A small self-supervised image encoder, trained from scratch.
Model: arch convnext_v2, norm layernorm, activation gelu, patch size [2, 2], widths [96, 192, 384].
Training: 4900 steps, batches of 256.
Data: trained on small charts drawn from random numbers, 101725 training examples.
Rows from block 5 of a small self-supervised image encoder, named by matrix and row number. Rows with one number belong to one neuron. Each number is 128 + 24 x the weight over its row's rms, rounded and kept within 0 to 255. All counts start at 0.
After each neuron's rows are labels from the 100 images, of 14848, where the neuron reaches its highest value: "responds to" is what is common among them. Only what is clearly more common there than usual is listed. The data: small charts drawn from random numbers. In brackets: how many of the 100.
# fc1: MLP up (model.blocks.5.mlp.fc1.weight, 768x192), inputs 0-191
# fc2: MLP down (model.blocks.5.mlp.fc2.weight, 192x768, transposed), outputs 0-191

fc1.118 [138 122 158 147 172 102 138 109 105 140 142 139 100 140 143 114 133 136 153 133 159 132 113 129 152 138 132 107 141 124 118 133 112 152 115 176  95 118 178 129 142 135 129 153 103  74 158 124 132 140 189 116 180 200 170 171 127 162 143 111 105  58 158  80  97 106 136 147  99 117  99 103 139 125 147  92 135 194 120 100 159 146  91 128 120 139  94 116 113 134 133  71 116 146 158 129 146  71 112 102 153 115 106 118 103 108  98 149 156 106 135 173 113 122 104 124 153 109 146 103 116 128 137 163 127 108 111 138 121 107 106  96  85 150 126 143 127 145 129 119 145 139 109 119 153 142 151 132 148 142 123 107 149 123 129 140 145 115 127 130 123 139 112 165 117 126 104 128 152 146 140 165 108 145 151 125 109 124 131 114 135  72 120 154 156 131 124 144 121 105  69 107]
fc2.118 [111 129  99 138 153 109 129 118 136 114 140 129 144 106 160 150 103 103 183 145 131 157  97 153 136 128 103 157  90 115 114 147 130  96 153 143 151 177 108 145 138 154  79 125  98 176 157 110 123 122 125 141 163 147 151 137 137 111 128 103 120 147 127 130  98 128 128 148 131 110 123 111 101 151 118 131 115 116  85 137 130 140 128 112 116 146 122 118 111 125 102 158 163 148 124 104 177 158 102 115  87 111 155 104 124 145 131 147 104 148 144 134 123 110 148 117 136 132  93 132 124 143  76 129 167 140 128 143 225 124 150  96 129 151 159 141 167 140 134 155 106 116 127 129 107 111 185 145 127  93 122 117 105 124 139 104 119 144 130 139 131 137 143 117 151  81 144 116 107 168  88 151  93  78 179  98 156 120 128 100  99  85 107  67 118 159 131 170 147 144 128 156]
responds to: dark theme (90); rising (52)

fc1.665 [132 123 142 138 122 179 121  92 111 176 118 129 109 125 177 133 118  81 140 140 165 173 110 137 131 120 150  86  80 123  88 133 134 102 125 149 138 127 117 149  96 116 103 163 119 150 142 129  98 173 132 135 168 124 116 105 124 126 106 110  88 147 140 123 116 143  93 150 144 167 136 150 135 144 114 118 133 105 101 125 136 143  93 104 160 115 157 140 150 126 160 130 100 127 140 145 135 139 132 143 133 104 144 156 117 139 116 122 129  90 118 153 148 113 118 112 145 123 128 141 142 114 118 176  99 100  99 180 143  89 147 186 126 111 115 100  82  89 125 158 139 130  89 122 116  93 158 122  86 147 151 134 163 172 164 128 122  85 146 186  88 103 139 113 149 107 138 127  98  83 113  86 137 143  90 111 164 118 144 114 132  96 105 124 159 155 145 148  81 125 119 124]
fc2.665 [130 102 131 126 176  97 142 125 106 102  70 128 144 122 143 164 144 124 151 129 124 115 125 124 112  93 138 123 107 139 122 118 109 130 155 129 135 123 132 103 121 117  99 165 126 136 118 139 162 138 128 112 161 127 129 127 159 118 159 151 166 163 139 146 127  84 169 146 112 134 152 138 135 171 152 150 150 109 160 199 117 124 135 147 107 126 158 130  93 149  93  94  81 102 135  78 120 109 126 121 134 121  84  89 141  97 138 125  75 113 144 143 141 133 154 119 165 114 108 125 114 125 157 125 150 126 121 126 141 143 109 131 144 142 149 149 119 171 155  85 133 144 139  86 135 169  99 126 119 178 120 109 146 123 122  89 144 164 115 156  88  73  88  82 122  88 138 182 132 169 144 110 101  89  95 109 127 125 133 107 125 134  91 120 138 136 116 118 175  83 119 118]
responds to: horizontal bar chart (43)

fc1.212 [105 124 141 104 100 115 152 163 103 176 164 120  94 119 130 133 114 117 142 111 145 140 120 116 107 122 104 129 107 121 137 106 113 161 146 115 150 190 137 139 106 112 143 131  86 124 123 135 135  92 121 138 160 129 125 164 148 112 104 124 116 105 151 129 112 149 119 116 153 120 145 123  92 145 144 110 134  94 124 116 148 110 131 111 163 201 174 122 113 171 154 112 122  93 127 101 155 117 153 122 142  63 106  82  86 102 145 111 133 163  92 127 128 132 151 104 106 157 141 119 134 126 140 166 128 163 100  72 125 131 150 140 114 126 180 147 138 162  90  97 141  98  85 139 141 102 122 101 112 147 118 131 184 114 115 148 132 176 127 142 102 122  86 142 114  82 122 110 176 114 107 121 146 156 152 120 130 137 117 143 112 132 125 146 160 130 199 103 118 150 127 116]
fc2.212 [103 123 112 143 112 137 177  86 101  96 155  94 119 156 136 108 128 149 107 105 136  98 126 126 121 126 149 102 114 165 166 143 143 124 116  96 124 142 127 110  91 125 136 133 106 142 145 124  95 165 163 121 154 153 126 102 140 116 172 129 139 108 128 116 142 145 116 159 153  57 128 145 140 135 186 129 161 106  98 147  90 144 135 141 144  93 137 160 140 126 139  94 134 168 125 106 146 122  94 134 170 124  92 120 160 112 128 165 141 153 139 171 129 101 137 107 180  80 126 105 118 142 127 130  79  97 137 148 133 131 118 180 126  92 126 120 123 140 174 127  96 112 181 152 147 119 114 163 160 175 119  99 131 118 109 127 141 108 118 124 138 166 134 159 133 128 111 152  79  82 126 140 115 157 162 136 149 135 177 119 112  99 139  83 162 132 131 145 141 101 128 122]
responds to: dark theme (75); trend: falling (34); area chart (30); pie chart (29)

fc1.661 [162 138 151 150 124 154 161  93 154 112 156 118 139 107 122  64 163 116  99 123 109 123 140  99 127  95 123  84 123 187 100 144 141 135 125 129 119 110 109 134 117 128 152 121  99 140 149  84 145  95 110 160 148 144  72 135 130 132 144 101 103 152 128  94 134 116  98 146 108 114 156 168 117 109 152 112 144 126 122 127 134 147 137 126 143 112 138 160 143  93 136 107 113 156 106 154 100 113 159 145  79 168  92 106 101 114 114 160 170 109 134 113 134 144 110 143 152 137 157 133 136 100  91 118 135 121 154 126 108  97 112 154 103  72 130  92 126 172 128 165 138 148 141 125 123 170 153 140 133 131 117 141 164 146 110 112 120 140 148 164 127 172 129 126 107 131  98 173 121 134 132 145 117  83  85 216 119 117  94 137  98  97 114 110 132 120 138 167 153 139 128 108]
fc2.661 [114 128 113 108 106 141 102  95 138 188 105  79 120 138 100 170 106 163 149  85 137 126 128 122 171 114 180 138 155 158 117 123 161 115 118  69 150 137 154 147  85  93 169 114 126 148 131 124  78 116 124 115  95 136 157 107 153 163 122 127 123 129 107 135 132  93 159 100 120 114 160 138 135 106 149 162  80 140 136 150 109  98 133 138 153 108 109 120 129 130 118 129 131 129 149 139 139 137 131 120 120 107 138 125 134 106 144  74 164 113 178  90 147 128 152 124  79  99 110 119  73 119  97 156 103  83 137 110 115 139 116 104 132 132 136 132 134 146 119 144 129 143 155 156 136 118 130 130 138 135 130 114 146 128 116 148 157 127 113 116  87 140 123 151 185 145 136 140 144 164 133  93 119 194  98 126 178 157 135  98 137 113 139 122 154 195 143 139 124 134  96 148]
responds to: pie chart (51)

fc1.88 [100 130 103 109 145  96 155 139 141 119  96 105  97 112 128 134 117 152 138 111 122 120 114 121 132 129 129 146 151 106 123 151 126 136 131 136 162 149 200 144 156 142 146 130 158 118 153 127 153 156 124 113 129 149 138 164 139 101 171 126 128 126 105 103 101 127  95 123 134 152 134 167 141 168 146 128 155 114 120 163 145 139 137 149 158 163 115 160 169 110 108 120 162 133 138 133 107 109 136  93 149  86 117  89 129 109 156 144 112 137  86  90 115 143 142 115 136 115  95 107 144 136 130 238 172 142 136 110  87 144  93 117  92 171 129 126 109 118  69 174 116 132 121 152 151 167 127 133 134 126 110 108 124  62  94 133 104 132 116 128 147  87 137 139 117 123 115  93 128 147 117  90 131  95 107 140 190 112  98 120 117  92 115 135 162 124 121 134 143 137 129 143]
fc2.88 [ 96 118 134 176 116  89 117  80 144 110 107 143 130 108 111 154 175 133 151 138 160  84 124 129 135 140 134 168 154 132 108 138 146 153  96 153 147 134 153 118  80 121 124 120 105 165  89 147 129 113 148 128 171 118 134 147 110 141 108 121 114 151  94  65 132 107 106 136 121 145 158 115 133 110 119  97 133 115 100 114 137 165 134 157 132 146 121 130 115 132 144  92 133 145 127 104 122 163 162 126 114 147 126 146  84  97  74 112 154 108 143 158 123 120 159 115 147 152 155 156 127 139 141 172 133 134 149 107 124 130 140 151 128 118 122 137 133 125 107 197 144 112 104 160  99 118 144 175  88 102 144  91 101 161 163 116 146 133 110 187 168 150 126 150  88 128 114 167 126 184 138 142 141 111 147 158 180 127 102 155 130 138 111 107  70 117 103 127 130 143 125 151]
responds to: dark theme (92)

fc1.438 [122 145 169 128 141 163 133 175 109 140 106 109 103 114 173 133 129 127 151 135 103 113 113 157 140 125 107 153 116 127 105 134 116 126 138  91 157 169 139 124 177 144 156 115 138  94 128 135 151 104 127 164 112 110 128 154 130 132 104  93 148 179 175 126 116 160 122 138 114 119 140 115 119 173  80 129 170 150 128 161 129 129 137 146 116 140 130 149 105 149 132 138 159 125 156 117  82 136 105 104  89 140 116 115 121 117 137 180 166 145 125 160 112 124  95 106 103 121 158 160 148 103 134 163  77 132 101 120 186 119 132  76 115 165 197 171 130 122  86 132 151 109 132  95 109 128 132  96  93 132 105 102 161 118 128 101 148 152 109 133 140 127 143 117 137 105 154 138 172 106 137 120 104 146  83  82 102 122 144 144 102 142 123 148 137 157 153  78 131 132 138 129]
fc2.438 [ 97 145 127  84 113 168 131 156 115 123 118 122 140 100  95  90 102 120 156 153 111 140 141 133 134 120 112 162 122 130 143  99  91 115 100 131 156 123 155  99 143 155 128 166 132  84 104 161  89 157 133  84 173 100 139 151 131 143 129 156 158 151 137 135 156 114 128 102 109 140 123 138 127 109 134 114  91 108 131 140 106 125 149 134 117  86 107 110  94 116 147 153  96 163 144 180 166 137 125  95 125 187 142 129  94 144  86 134  86 175 136 107 115 110 153  99 113 160  90 119 151 106 133  87 111 110 114 158 102 131  96 109 120 127 144 148 165 127 126 115  99 163 170  95 111 127  78 118 130 125  98  86  93 147 161 136 137 153 120 141 132 161 132  95 102 145 155  93 152  76 164 114 135 114 113 145 142 122 112 122 123 127  94 140 111 164 110 131  94 106 157 130]
responds to: pie chart (73)

fc1.278 [130 162  99 138 151  91 182 116 163 119  94 129 128 124 125 118 154 132 116 168 117  95 152 144 103 133 103 141 122 124 129 136 130 165 149 103 105 151  87 137 136 133 162 141 131  94 144  89 139 120 124 126 122 128 146 152 136  72 134 120 126  93 148 162 108 127 151 132 132 148 163 136  87 141 162 118 156 115 139 155 175 103 131 122 109 155 159 123 114 137 145  96 150 113  79 123 119  68 112 124 112 130 130 151  99 129 101 151 116  89 135  95 101 114 119 140 125 136 106 137 127 126 130 148 136 152 148  70 174 137 131 175 106 123  95 137  92  56 145  56 165 175 152 128 141 130 143 125  87 166 111 133 149 102 105 140 161 145 111 174 101 136 137  84 126 122 170 118 151 116 136 130 135 127 119  76 105 153 126 100 136 104 129 142 121 114 143 139 137 168 131 130]
fc2.278 [ 96 138 130 117 133 115 157 132 116 137 122 148 125 180 150 111 117 136 136 117 128 126 137 171 138 110 160 114 131 119 121 174 119 138 103 172  88 125 146 116 144  96 109 149 127 145 138 176  85 126  99 118 150 119 149 126 149 135  92 176 128 162 123 139 120 114 148 116 103 156 121  73 132 189 140 124  97 133 125 115  74 150 149 155 161 145 140 100 139 138 142 113 151 133 166 123 156  95 113 146 156 176 108 138 176  97 104 128 108  82  71 135 111 138 134  87 117 121 121 119 174 132 152 100 139  82  99 161 171 128 148 108 140 151 111 149 157 121 147 161 108 167 160 105  95 102 110 116 109  92  81  94 114 105 124 138 135 141 127  93 134 118 119 133 118 131 161 135 162 151 140  93  87 160  95 135  93 137  96 137 136 159 117 108 156 121 129 135 117 146 105 123]
responds to: horizontal bar chart (54)

fc1.139 [146 111 132 163 128  85 129 143  99 201 103 161 143 133 152 116  93 116 129  98 104 143  83 130 109 141 110 157 104 109 209 124 155 136  93 139 113 126 117 130 146 125 133 121 167 118 122 154 177 129 146 118 121 129 121 130 166 153 115 115 131 125  96 122 134 136 100 134 107  84 138 182 158  94 106 104 112 143 137 160 143 118 152 156 112 158 181 113 146 119 125 128 108 129 126 103 102 149 139 162 101 173  83 109 140 136 114 155  89 143 131 136  76 143 125 135 163 127 155 128 118 145 105 151  93 115 145  89 101 128 108 136 139 139 129 115 143 144 132 128 113 117 156  91 105  99 105 177 113 116  58 134 143 141 111 109 134 126 111 148 112 118 128 154 159 124 127 154 188 116 125 110 140 105 141 108 128 105  99  88 102 136 144 149 108 141 160 140 171 121 103 101]
fc2.139 [127 151 125 147 165 121 100 120 153 148  82 124  98 104 116 116 147 106 107 134 109  92 151 113 155 133 126 144 179 196 160 110 130 130 112 126 118 132 119 134 122  83 131 102 140 114 165 134 121 138 120 150 124 112  95 159 170 141 105 123 144 107 153 160 124 124 119 161 159 119 123  76 123 154 109 185 148 179 149 150 116 152 100 112 180  88 136 100 119 131 129 102 162 137  98 121  91 147 111 143 129 154 164 111 124 129 143 153 116 106  75 129  92  92 124 142 106 126  95 129 154 141 101  82 101 121  93 142 130 112 106 112 127  84  86 131 152 173 145 146 116 163 101 106  88 143 145 121 126  67 102 143 126 148 126 124 136 154 133 136 150 119  92 122  98 154 125 126  98 100 133 151 106 132 169 127 134 120 140 114 108 131 152  71 126 162 151 120 113 143 144 104]
responds to: dark theme (62); trend: flat (33); heat grid (28); bar chart (25)

fc1.168 [107 136 121 125 151 113 141 124 116 117 140 154  58 135 134 138 175 108 172 114 143  97  97 139 110 154 123 160 155 127 104 132 105 115 141  97 109 131 128 113 118 133 146 121 148 134  95 122 121 193 110 107 135 143 115 116 106 145 166 181 112 147 155 122 125 128 144 134 171 116 137 111 127 103 145 137 155 128 134 133 156 153 114 149 154 151 136 130 152  97 117  90 143 131 114 137 131 153 105 104 120 111 161  91  82 141  96  89 164  91 111 158 120 148  95 102 134 123 115 122 119 180  95 138 131 134 110 108 146 100 104 134 116 135 183 165 183 106 119  98 114 118 104 155 164 157  92 103 135 154 150 129  96 116 143  81  78 153 148 196 132 135 136 151 121 130 111 118 119 104 125 149 160 124 157 106 140 162 135 122 123 103 146 122 100 143  98 194 150 139 100 148]
fc2.168 [151 126 147 108 127 135  95  97 172 111 130 107 109 113 151 156 122 101 154 108 131 107 160 132 150 143 107 129 105 157 127 134 107 120 127 136 120 144 177  97 125 157 118 129 160 100  61 121 142 150 166  98 116 111 174 141 147 117 126 147 141 150 104 132  93 131 124 146 102 103 117  94 118 119 120 144 114 161  85 130 149 172 176 114 139 123 135 155 104 100 118 120 112 125 144 132 159 142  94 142  87  74 115 174 143 108  87 192 117 124 129 144  94  91  92 129 142  99 145 130 154 110 137 110 116  83  82 125 143 110 131 148 126 134 150 106 105 146 132 130 165 120 136 135 112 111 153 144 116 143 149 159  99 134  80 140  87 122 132 126 187 143 150 135 147 124 155 171 126 124 152 165 107 127 122 154 116 166 132 142 166 115 134 166 167 136 174  72 125 116 129 133]
responds to: ring chart (81); items: eight (33)

fc1.341 [108 128 121 153 116 127 116 128  96 160 175 102 154 140 122 148 151 116 133 134 120 137  95 136 107 151 143 164 120 117 117 102 141  80 144 135 120 115 116 144 151 108 139 107 128 162 161  85 139 123 158 153 115  93  80 145 112 155 164  82 131  91 146  93 148 139 169 127 132 143 132 131 106 151 113 141 155 107 121  71 133  90 127 123 116 141 154 150 116 118 162 123 140 115 143 137 134 156 175 134 105 112  95  86 144 125 139  90 179 163 125  99  94 141 169 161 100 102 115 185 148 135 122  54 102 141 163 126 159 101 123 162 102  90 112 128 114 123 161 144 140 134 122 155 121 147 113  97  99  95 130 125 125 189 125 130 145 145 121 105 126 191 144  99 128 120 138 137 107 149 160  94 131 153 139 117  95 140 120 140 128  98 125 152 105 122 127 106 146 157 146  93]
fc2.341 [ 93 121 131 153 107 121 153  97 153 160 132  93 111 135 113 132 120 135 119 116 140 126 159 149 130  93 135 157 123 101 104  71 140 119 128 124 141 166 146 131 148 130 167 105  85 158 144  92 119  98 126 120 124 143 135 128 110 148 122 124 133 136 123 147 149  96 123 105 178 106 130 109 143 108 136 117 107  93 141 170  98 150 117 120 125 166  96  96 116 162 152  78 134 115 113 140 154 137 128 144 133 191 164 158 124 135 111  74  97 132 110 114  98 133 118  86 132 147  94 138 104 171 136 129 153 154 171 129 129 153  94 144 176  89 166 128 182 136 137 102 119 106  96 131  97 114 115 111  86  82 159 117 115 135 123 124  68 132 150 169 110 155 110 120 130 116 125 101 120 147 117 111 152 136 163 108 165 147 111 126 176 137 138 156  99 140 144  95 156 101 110 161]
responds to: dark theme (75); flat (53)

fc1.235 [131 127 123 120 133 130 138 143 129 153  95 120 124 112 125  92 143  80 124 110  67 146  69 162 116 146 121 112 134 135 140 140 163 180 108  99 140 167 109 134 133 144 165  98 139 163 117 157 130 125 153 100 142  94 157 113 152 100  64 191 143 125 109 142  90 151 115 152 150 120 129 141 124 104 109 157  84  87 160 159 123 178 146 147 143 137 108 118 133 110 124 157 107  99  84 121 113  82 104  95 122 124  92 109 161 144 115 135  99 128 119 176 146 132 117 157 121 110 150 130 116 133 116 148 106 104 118 123 135 118 123 132 101 160 125 162 162 125 143 151 120 119 136 128 116 130 136  73 155 132 128 178  90 141 118 136 155 117 129 131 106 149 145 143 147 124 141 133 184 133 102 155  75 121 114 146 163 112 119 119 116  87 125 183 143 126 109 121  83 131 136 145]
fc2.235 [114 155 133 176 140  93 143 162 156  84  92 103  89 124 146 139 109 116 144 178 107 129 113 164 131 100 108 133 153 123 179 147 100  84 169 167 128  99 166 116 155 131 111  88 114 119 178 148  86 109 140 145 146 148 142 150 134  98 160 112 139 106 122 116 133 113 160 107 132 153 122 119 129 138 131 166 111 133 164 155 158 108  91 106 133 138 144 113 111 112 163 137 158 125 116 118 149 179 146 116 181 133 110 110 112 156 113 111 163 124 133 127 153 101 132  81 118 131 100 155 131 158 127  92 102 137 143 128 148  69 107 149 121 112  98 112 128 126 138 138 126 183 138 141 122 106 107  96 105 112  87 135 121 125 129 142 106 126  73 143 131  98 167 155 117 112 152 112 142 116  85 113 121 138 133  74 131 150 114 168 149  97 134 115 124 125 112 109 122  77 136 138]
responds to: horizontal bar chart (40)

fc1.423 [127 148 140  91 141 125 184 137 153 151 145  94 100  98 154 127  90 148 145 131 112 105 137 127 139 159 158 142 105  79 111 143 106 124 116 130 116 120 160  94 141 124 126 193 144 100  74 124 152  84 138 143 121 106 108 150 124 168 104 105 101  85  96  98 140 147 132 128 170  97 159 105  73 108 132 119 113 122 140 130 141 131 105 126 133 124 120 152 142  98 167 141 154 120 149 159 122 132 161 118 132 175 137 126 130 128 134 144 125 122 110 157 125 157  86  94 112 125 131 103 157 125 133 136 133 134 126 202 131 114 133 143 124 148 119  98 114 179 109 101  99 110 158 124 100 185 121 145 110 110 137 126 130 118 135 140 130 137 146 110 114 103 180 119 126  99  98 153 127 142 124 120  67 133 117  80 161 125 113 124 163  85 120 117 148 185 120 136 111 144 142  84]
fc2.423 [146 138 142 139 130 118 144 134  97 106 149 142 138 156 124 135 118 136 128 194 141 100  74 145 140 168 185 121 145 171 163 151 116 124 112 116 152 126 145 118 120 126 135 142 110 155 124 111  97 151 139  95 172 134 105 130 100 117 143 112 118 101 104 173 157 123 136 120 174 108 143 108 146 109 129 114  88 133 169 196 152 136 107 181 108 168 158  93 137 121 110 111 141  98 148  98 171 124 157 115 118 120 131 124 173 109 168 120 121 126 188 129 144 110 123 136 105 135 143 122 144 104  93 127  80 120 180 116  73 120 137 127 135 109 154 118 102 112 127 100 134 142 146 181 156 153 114 111 126 131  98  97 121 111 162 127 111 105 121 107 143 112 127 118 119 147 114 116 125 139 132 105 113 164 114 168 116 136 116 101 125 108  95  79 144  94 165 164 150 155 138 118]
responds to: horizontal bar chart (37)

fc1.360 [131 101 160 119 151 113  57 160 146 114 107 124  90 144 116 112 123 140 126 100 135 132 119 150 111 124 122  82 140 149 158 106 113 121 117 181 127 121 131 143 130 149 147 105 126 122 125 117 112 101 121 138 156 180 143 126 148 169  88 134  99  97 130 132 148 100 153 132 126  89 135 104 115  98  92 118  96 150 125 120 144 135 149 159 144 116 137 151 143 149 132 143 153  81 116 142 157 117 163 121 129 105 127 101 131 166 127 125 110 142 129 149 132 151  87  95 112 112 117 119 136 136 135 124 157 136  96 117 107 132 118 128 134 154 130 196 152 156 129 102 153 133 145 141 151 106 129 121 105 133 151  76 131 163  77 104 118 130 173 164  95 127 182 140 132 110  83  85 108 125 186 127 190 114  94  92 163 138  94 183 133  90 130 144 141 135 122 173 119 140 121 142]
fc2.360 [111 137  91  87  99 158 121 120 117 124  99 143  83 152 141 160 155 101 111  95  83 142 107 102 101 118 136 116  85 102  87 117 137 148 136 151  82 159 101 110 154 111 114 106 112 135 160 140 149 162 134 125 164 131 134 117 126 104 107 163 140 134 128 136  85 140 133 130 122 114 121 158  99 120 144  95 106 153 111 130 102 126 146 161 133 142 108  73  79 145 123 108 131  97 117 141 133 143 117 118  91 171 141 135 169  94 103  94 146 102 151 137 101 101  99 111 107 118 176 159 179 124 117 123 142  80 150  70 133  95  97 140 126 147 137 190 173  97 154 158 120 139 144 103 123 127 155 172 142 177 111 123 111 103 152 112 148 120 116 152 130 135 128  98 140 118  90 167 128 118 149 135 103 168  97 110 125 149 152 125 120 105 116 114 118 116 123 122 146 122 139 153]
responds to: ring chart (50)

fc1.70 [127 158 140 139  97 149 125 133  71 167 150 140 127 111  87 158 100 131 149 137 118 117  87  94 115 141 106 165 157 128 162  95 144 125 137 100 132 127 115 144 154  80  98 114 137 177 144 148 178 146 101 125 133  98 124 125 147 134 152 140 113 160 147 103 138  97 118 103 156 116 160 116 102  87 173 120 111  94 138 148 139 153 191  97 153 139 128 160 148 128 102 177 107 138 124 111 137 132 121 138 138 139 155 104 110 116 135 112 161 132  83 126 137 138 111 108 139 130 111 138 113 125 130 122 140 153 140 154 131 132 114 108 126 179 141  84 122 193 101 152 112 120 102 118 102 153 111 142 168 117 112 114 124 155 132 107 187 149 149 142 106 103 101 156 135 101 118 156 109 136 123 145  71 141  95 126 129 134 108 118 111 160 153  96 138 120 133 100  96 168 136  65]
fc2.70 [ 95 194 161 119 162 124 128 129 151 173 126 117 132 120 138 118 112 148 101 146 113 102 151 139 117 132 164 138 158  99 111 125 125 129 140 144  93 142 129 132  79 123 108 147 132 157  89 135  95 129 122 112 146 106  97 129 117 144 100 132 119 126 168 178 135 116 110 134 143 117 115 135 144 174 115 161 128 141 118 125 107 105 141 114 140 188 121 129 107 159 105 167 138  93 151 125 118  86 122 131 167 127 122  92 143 131  89 101 113 125 171 132 112 162 141  89 140 149  90 154 172 129 125 114 129 156 127 120 108 148 107 112 196 146 124 113 144  66  91 157 113 145 155 150 146 121 108 117 130 117 129  91 143 137 140 166 132 138 146 127 113  89 142 124  90  96 128 141 205 155 112 144  96 103 133 156 169 119  96 103  97 129 104 112 139 144 109 102 123  83 104 101]
responds to: ring chart (48); pie chart (26)

fc1.700 [111 152 130 141  96 156  94 129  92 174 160 140 123 149 158 138 118  97 143 118 108 138 136 107 114 163 106 144 113 133 127 104 107 132 122  82 123 124 112  91 108  89 100 129 124 153  83 124 123 173 123 169 161 138 127 140 148 156 113 136 114 164 180 142 121  90 122 150 178  81 165 140 134 111 165 136 117 128 141 109 140 132  99  89  76 135 139  83  98 137 126 152 124 153 124 104 146 112 126 122 115 140 131 141 116 143 119 129 126 143 155 169 152 116  90 141 141 105 119 120 124 110 120  52 116 129 134 105 152 134 109 138 138 124 140 120 121 164  98 112 134 156 146 104 141 186 137 116 153 167 147 129 107 124 115 136 125 155 159 107 148 100  83 154 110 145 118 116 125 101  99 173  61 172  76 119 100 125 113 165 130 135 128 136 141 176 123 111 117 136 145  88]
fc2.700 [115 152 143  95 142 130 130 150 135 154 151 116 105 126  91 141 171 126 134 111 130 101 138 119 120  91 134 125 206 116  97 130 101 135 139 114  62 108 155 149 117 102 113 133 115 164 101 133 129 155  90 162 139 130 111 136 124  94 128 103 123 176 129  89 115 110 106 161 112 124 107 155 152 105 134  99 131 114 137 140  92 126 146 127 106 170 160 126 145 119 168 128 157  82 149 145 116 128 141 139 107 131 100 111  91 122 106 108 116 115 167 140 171 137  87 131 100 133 149 134 142 100  97 110 140 136 161 137  92 148 150 174 146 165 176 191 148 112 150 118 122 118 139 141 108 150 103 140 126 125 104  65 155 146 147 120 108 161  92 116 174 125 133 190 109  95 100 153 150 139 107 122 152 121 145 146 151 107  93 114 146 132 127 112 136 122 122  92 138 151  92 121]
responds to: pie chart (53)

fc1.49 [114 100 109 148 146 135 124 109 159 174 160 114 112 154 125 159 152 129 138 103 142 138 121 121  57 162 123 139 147 126 143 132 112 120 121 143 134 147 123 127 113 114 129 136 126 121  83 154  97  88 114  92 134 118 133 127 137  83  97 143 124 113  90 194 105 127 119  88  73 103 178 111  92 165 131 141 134 108 166 130 100 126 135  97 140 110 134 125 112 167 155  84 133 108  99 139 115 121 154 179 110 140 156 151 123  89 122 131 119 116 193 147 126 119 135 127 152 147 131 117  91 111  88 105  71 148  97 113 118 132 146 128 137 125 159 137 124 197 146 119 136  89 138 120 129 128 101 131 113 147 126  96 131 142 109 114 105 150 167 123 115 122 127 111 116 126 145 162 143  92 142 112 156  94 160 132  91  78 146 136 157 162 177 161 129 145 124 123 143 151 143 155]
fc2.49 [151 135 146 100 118 161 137 102 133 107 146 123  98 172 131 124 131 143 161  77 108 116 167 123 125  97 136 113 130 123 151 157 116 147 153  86 113 139 110  99 142 101 100 121 166 102 163 160 105 112 150 162 108 125 108 112 121  86 113  96 137  95 178 100 137 150  97 152 103 152 126 124 132 110 123 116  98 112 164 128 142 123 138  96 159  92 182 105 122 156 137 134 171 132 122 112  76 122 126  76 124 105 114 115  91 112 112 134 143 133 156 130  96 144 111 184 141  79 124  97 139 119 147 131  65 125 141 159 120 138 136 178 138  93 124 150 154 126 130 104 125 147 153 141 121 139 114 151 142 105 107 107 138 139 127 181 128 116 125 107 120 166 129 104 152 143  94 118 169  81 167 167 110 144 101  99 121 152 114 135 111 140 168 108 129 113 157 132 152  91 141 152]
responds to: dark theme (72); pie chart (54)

fc1.342 [130  67 113 103 127 109 137  97 108 132  86 125  96 116 136 130 117 134 128 153 121 109 135 122 115 129 133 186 158 145 136 132 112 125 143 122 145 140 131 104 130 111 146 167 101 120 169 127 120  69 113 139 113 128 122 150 130 137 128 113 130 108 178 115  97 117 103 156 169 115 112 125 138 145 140 103 127 128 165 138 187 158 132 133 111 123 149 139  94 140 147 155 104 149 112 139 151 100 133 134 137 127 120 100 116 120 154 115 102 128 176  83 138 123 114 177 130 151  95 110 126 100 126 148 112 113 121 106 120 111 179 161 117  60 104 114 152 114 127 102 143 135 149 109 162  89 120 123  97 145 145 132 163 139 159 118 102 140 103 134 103 129 121 107 158 115 228 125 176 116 137 176 150 110 126 141 159 152  98 145 171 106 119 104 127  75 116 127  89 121 106 112]
fc2.342 [119 145 135 160 124 113 135  91  87 121 114 150 109 106 150 135 150 166 154 102 121 115 134 128 140 127 153 108 107 111 180 124 158 103 140 129 139 104  90  94 121 135 146 125 139 100 153 130 117 156  79 145  87 110 159 111 145 141 154  82 108 118 182 154 122 116 102 161 129 137 150 149 142 137 148 145 144 138 182 100  86 111 134 167 120 180  90  82 121 144 109 151 145  91 188 141 160  88 102 103  88 139  98 128 121  96 110 159 118 107 130 169 140 133 155 111 182 100 157  93 132 157 128 124  92 134 159 117 104 125  85  99 168 131 124  95 118 139 124 137 109 137 130 130 137 146 148 103 149 141 104 144 134 165  98 116 139 168 133 130 132 153 116 109  44 157 136 145 137 142 143 143 126 148 155 102 116 133 147 134 131 126 147 142 149 128 121 106 129 126 142 111]
responds to: horizontal bar chart (47)